Weights of a small multi-label image tagger.
Model: 4.28M parameters, 32-pixel images, arch swin, norm layernorm, activation gelu, patch size [2, 2], depths [2, 5, 2], widths [80, 160, 320].
Rows from block 5 of a small multi-label image tagger, named by matrix and row number. Rows with one number belong to one neuron. Each number is 500 + 50 x the weight over its row's rms, rounded and kept within 0 to 999. All counts start at 0. Numbers have three digits each.
After each neuron's rows are labels from the 100 images, of 14976, where the neuron reaches its highest value: "peak on" is the class under the peak. Only what is clearly more common there than usual is listed. The data: analogue clock faces. In brackets: how many of the 100.
# fc1: MLP up (model.blocks.5.mlp.fc1.weight, 640x160), inputs 0-159
# fc2: MLP down (model.blocks.5.mlp.fc2.weight, 160x640, transposed), outputs 0-159

fc1.35:460591508485441557510509521533583463445481451533459505539548446581476482477561540586543526414488440448519569581458464558550558453427521552517480444524523598476541592449528457516544477532623470417482556468533522519552452547506452507465470526360488448467448555429549469396467539460556481557498519502451513428548455426594552438419527521425495530593557512481486472516475412502576497476532500534610506481509515583445462497529485506525480507564419493448575490478533505564511545543567387
fc2.35:546419506472466494466530430510480456599416488503458396422522451511494500526522493470539496380482473442431503484463480627484468513453494529493417509593515581594532552495492459529492526606494606467473654468486481568541449481515452526538524515517416440434543591498531532415512469510489518460508544534503528487503493502453438552414526518502451504609530513456442442463502469515538539499491459535601481541556550388448452528526464545455566504395411533410589541534556528518506543437529490
peak on: hour hand (57)

fc1.8:554483421401428513561524550500451500537568582428445503507384521566477553507481503539486527564576513597557410451530439544481453515524580534402506524473545499454560466522505533530412410560513589487536454561454444526480406537498576388560591559438489417589518529533482467446487536494483536517476513572419519496534467441556530529513533472515498428509481562510559514481548427455523517440495504484536446478346477548410501490474493487454492530539504520589471499521539500392494520524605476
fc2.8:472498576492505478540500600514479478476560521493599496499470395548473521484527520506467542536420442479474432542529577533463509487476484482495556498408443473468475507532485451535479461502540452545587466506524405484542590480432468418496491496482393545536541506539514443501454434429423512491549491555500463496544504609602521528524481448483461492506608515540435563445575484604518540478535582402514568496462474446499509447555352453431473567525558456435422497511617419538537445614530504
peak on: case (59)

fc1.317:478544370386532529581410457463503406494597561525512550532438491547417481432504470478567558497521513477538512483461524497538486423487577490436540425514500505483502471489492491402495597606513547431508492537458412464504456466466546453471564595459507430479470498490520558476412566602503576476537480447505496466517522557536402512505474345492522513467614497451510570497542451458485535571439439479529495562578422552575576515523419505419516465535506487523468502520560520444527548517522484
fc2.317:486498496462504463553492513562417476487559523465491524499501476450511495532532515510457582525432474589536407472503475470461550534490503458429478485406520492514501492420570536484502479518442457547602513558490390488478553402471505424513534538556429568469500407506528448497553471404570511491516492523436485599421525559555518458581439481610410473523493465474505510410492556537470478394540434453533509522431483542536612453582424589549585565462595505404557474468483505458543576590525492
peak on: backdrop (78)

fc1.504:498424398506525522448533455421536452493537475427432489456503488581581539473535567624472526467540585399569442523564440431566555473501569457420458576532430558536512403473500520424494465516473505553556476538546573535395554484448536369449516437516417356417517470476502494536459559521530500504529539510470538490568580430503489479486496476460450549502494481484539520569552567453481555504459501568561535521509458480484610456477499533516450572484486474513493579478425420573509512515489506
fc2.504:529555449538393570474458530551477571447513526564498421472506465422392502586435472460512441481465476484443511538522524455538460432508459469443458428529630431509484547504496525524550500643437534444457459499470516523587561474523393483438554542495437517628514557548592482473462462541524520549471482405492532535508476501489509542489603481465505590471517483500502489575539574509531486495445504529434385446467507477586496560515478426415505488494433493441562459581473523440468457501497613
peak on: face (97)

fc1.221:559549575492498534452502441526436495478494556506437506534518497594498439548583515530533529602444455511479479540403535494583388450454424515410533456513584521517501499590491507559551478469521533539421452476555485489441598460506500463491493461525491542380529430528412442531506456517442515529513519565345569510573477508474504469480587463507502499516577549406481512412480512535540454481502521490473540418430488439576526479518585436511524497489523610483484401513492402385528477477522429
fc2.221:454529426498487484497449568495471463554429519578534561538525467572484514603499486486519530651474485453468488457537513520609570366579465464515504557524516477533446457619577514536496516478517500503557512544649455422468530560493528448501427520476439546485590481530438472477468454500512441516514476495490472530465435508428535502521461479561494484549514552533453483481439554484566498569469468529594453443465537572452510531457558542391539497483493537403481404478342568455527460530456453
peak on: backdrop (100)

fc1.298:476563545475440503525521505458445466540531428494520429549567465608496459449475535501520493465399604451480572511403559498513397463434449577496446602608515452456628548379424510541519506515635456368513525477494474572494449514490460432413517539434550507476484499452510499513464502471532513540485437540557446526527465456528498430430520564450524485557553474540518558466481562498559527490568539467526537470469527521419404499492562425462563484545479528524554518455501528480588564479519547
fc2.298:504463508439576590512497460594571465484441484504453534439458502456519524573498508395439579480543453548463522428483415457525507441522558567473439519565443498570496469567508458499479451483470616542420565459412534516533436535547443590415443543470532521601571565479583441459536531564483541533515499507552519567441488525545493391536470522541470516592446569501415438482525511545507584532405456494518509496555474424495461439607532543491534491441441478466572491465506491484441436544581455
peak on: hour hand (27)

fc1.327:450462512452425442482513460448579481497515511491466510505464495567452539495428486550474548488489437497420513585380495535557504457582544572538597496506522531525517446417416565474405490564474545486504508536631424564554439468473537526549545514480643355528464497523475449448548572550543541445478542574509495477502463428480531434510427545452495493501539470485548467548439609495544557472517517550540433488416517493516446489516582478421408420535476452555537592508532466518522569450489520
fc2.327:512594559481474564507488598530420539474522488432427509509448472396502396526461437494515511497497433437449484464535462494416528499479502488469513564558465527569547565495540490429431447530620508559494550518373452468500498569550535528580521384423528564573525494490505520487436539475449473545550427505497448414514396502524511555555497475544529537480488465445404521528502569487518441458506432505585506478503442384534476583520576549514505609477485476433512583510547528494552505544554386
peak on: hour hand (44)

fc1.287:415599474508497543397548487519507486407529489385542528491517518499475446435465533581455480538552530504437425499405476580520514658449579525634552535504529568501485438430415526571525522440427536619549439544530510507477600518448501508492493487491595534501474501523476475511481533473450472519568419473466527518451496504484490501468585444493426494528520479528529552507571494484438510476529429458460438421482474452433468554522499603515472523479557490488508595411522550464502557509531375
fc2.287:516409517481529551526503450532514501565472490485517447456456389512451533521423445540474456505429522527433500493519404412394442494526544493471467468450493462581540514410548476532540520463517445594501496424538521587548457538555504484449473506568478573547470524507431576522534528536392432560488539421541516452483510452441531608620466520439612524451554465469500511496489540463430476467491488502472437481461544577355634463474572502505500474577488542448560511507570473569478567534557482
peak on: face (98)

fc1.294:451490518546510492427483466483574534422569470501553521554557452493515469450442496492587585516475476550479530401445479533522572494485403470514434565509498437567461455450525497520472466422436531500437491534471537430481522531579491531413567476481544579569411489515399525511506498515489651523498506522433583482495578477603555473547544524531595585590581420466510498377485588485506496579489441486487553492458481438466504532445528470561537552466412517512463475482478453371523451489522446
fc2.294:452543424527532511562528449556437406524519537536460558523564546532497465499492488523505530426509455534538511498567464516599455446441515513489471504592530462460538533496466557477547548442489515523442542513494458491514500492539519513530520534540469572550504502478452580555385452456574379583514578409566523415510472467473512533486502588433592456548457464514483475426372469424524543490558445511620521522435482540567433477483419585505485519436477522569497433451361539445589430466471555
peak on: backdrop (90)

fc1.264:425433628571430454501447456590492432516478459501475538540465505553571536472611538447442561501560472547486610437453444517517547460507508581417452510457445532546514523460504475455547577421449487542454501517520484447440587407537468438485552549389514569443430490479480560546478439472510511523454445516454499446572453465535508419585476539472542524508590452416531580510492516445544478492518448420497511531445397516527502484495573533547434542541549597479550483435448542478553424513547513
fc2.264:515573449577454531462506484561505465511512551540424556484480509526490516509504616462628553542583438575484466476547548545547416490506479501511546482545625488523553488564503526503465571535458540490449454545659529483513391502461529466413516464641523440509544581433432555508503548508480507532456604510469527437481466510525548493467514544521501472446478466452513466483448518431463572559467418476479494396480549425475449498537501499457524426453436407548495469421462536451518445466380529
peak on: backdrop (88)

fc1.601:529435507523383449425544545512508447497445511556472514535491530471506466523524527563573485443480507579471576489536443494463598493529497470446576498541602509517476469449494535537504541606506520452570454522488407553536517538487427534475515403566495576591500476425519405427533492513441445477444553432438590456537599430513525528586523371588475522461452461401424496506516537462550550539488470513567539454481424558482435463506550536613446530524500493421503443495567541478467494481504595
fc2.601:517484505438514510490432514506533422476476428497554527400455456466491530528500439472450389574463493469467501523556485438505459516507614452504557434520434556405547540539415475580525528448543549563587399558450499506435383516554406506426548577512534476477446520599505597551475471493498508566503495464584403558503524471473374589522474621481479498493444535503567580563511517486465513484481504486502508541547534467457554560506504532492547452559495377466529464417502520559437508469547500
peak on: face (100)

fc1.382:487472515551537441504523521560448591454580513454483550509512419568446444503464438526565547585494484526515507450497509525426518461420546561413438471560482535474455522524518401534485502504428448588489515509538418483431545544462538478417516406583614461520438373537488499554421455554525486580521457507364521542461573509509574487523535560539464568521525491428544433490467543496466517444506441452552494427542460570433491442470555374469487529541553576555455532459550484483553507584498496
fc2.382:495531468455470522460458504477521488473444531644579520563553558565524515522538462475433634524489484525508542440502479447494533422454447511410530475583520494506557428509429622434522448491505614485455516497551455508455488475485469475559551559395430573469541492491493420446557590484480531577513572542578406476526529493449462466506451468511460505468451547489574499479531588434490495577477481475522424543465526378566450508546490544467484555454480472460536465557381489504431517404574548
peak on: backdrop (88)

fc1.340:580422469461537490452612459533577499501527489492564471492461579491489450457508508473530506468591516502508445463511535461511578454428554536458491505431467575531513448538438534489435559507464464466530468505522368476558439448425399475424553571462516400501441478474520419546525480470567562475576484557450529471488504505598473588498536521473577501486587523472435328500494453411588485532541492535485424547523550473566568470390516566493509551508437486568470569562510505562510480527475449
fc2.340:524501565525430507578469490496514526464487490383521418556510468490525505434549470542572469444481435583510548522407511546481487482536480467460496503512555439483589471531498501500539454475506474517508524508400518486452596511476488608510423354544436510534535495515476643488471451512470366495542545540588473428472478542434520510504389602469501469557572468522441534511495528473459582417493519501458559556500529504477550498595474434570574497477481521381474438571458460411521564471578493
peak on: minute hand (27)

fc1.65:525473542475466534533518505515566518565446562436540455470592451498481513556564450602534631601468494503413409495435544489486440486477450436441591514588429510549544482547487504428580472462458538559511461463521504478515499436494523435555550528501423606521478421528450542539400411487526571464536508576557554507495497474467484565484528399558496500560536581491616464475503468489474456496561495491584550463441568453442494496565509457503540565494447538423458426508466455386474510505547559
fc2.65:475600491486517505495442487474473491433496523521535447588502538580481481530451482387453544508428504506527581587613529528562516505506422531438441566403514517466439594614485439528491462503542424538470498508607436432464529584466565523514395472462555555505537486536452489515440545537528369519552468505486489538523451574601578517506520563485471514478554479555500468438500496456621498547475472467490432539495373487386456502532538511472429500530552549488537402554482527500458459532476498
peak on: backdrop (96)

fc1.374:598470622462404458538472502570461498503516478537516458512497403494535533533463539565442538469435498504534467502524497523489495390510476505440452525521483550592536547516480432491552459498550521497539433462515483561515446405514527449556438420575568513532449418426483480509567429494516429507541556588499550586577537487470552534506505448452575538460480557514490484510501596520467418418510528473569489583542347527500477513510535517511557493481513450629464510516505619476462418433398425
fc2.374:530473439550510613469499394537542461540522478480525474529475550524505569486493423496556533522504516539548572482517472477529554564486502410578500435407490591609470515557522543491521504529434521533525516596487463433476526482456431548498408484475520487474509533483568447518500482470531446533450532407489465515465553490367480384428482456487448476455580505388533503518517443543512503492514475550502420457539454532392495510433560517622544501568417517506558410503520555557412565416441603
peak on: case (32)

fc1.63:526501572440480535528475490475523463545469551492483475505509473449506471498479463524617513547522520512496478462398577492404507442544527456503548391505562454558458500534475531600510447537499500479502589539517488433445583523451441454476619512511439483436540414487460503478407406621513494584529434524453535554528582554543534429445541571546547566571524446420523496480576514449562576469462462556473525431418470505490519418488530517569484565448554483501489568598455426486439418470587531
fc2.63:526522361529539517525482374523455501464514508514555520532551590596442520550520507565505511490524483495494553510467449448510479518493517544460483535486420456493474428465581532538469446521500542549502518527518487494479546515548472517367534472561501533572554470578458503564604478376419527527448520427449482531595471495556501503515442459513529532381561588485541463453435532404446561505480513392559494527452470440461522507511552494419553480494441635473553363408480515518543543481543474
peak on: backdrop (82)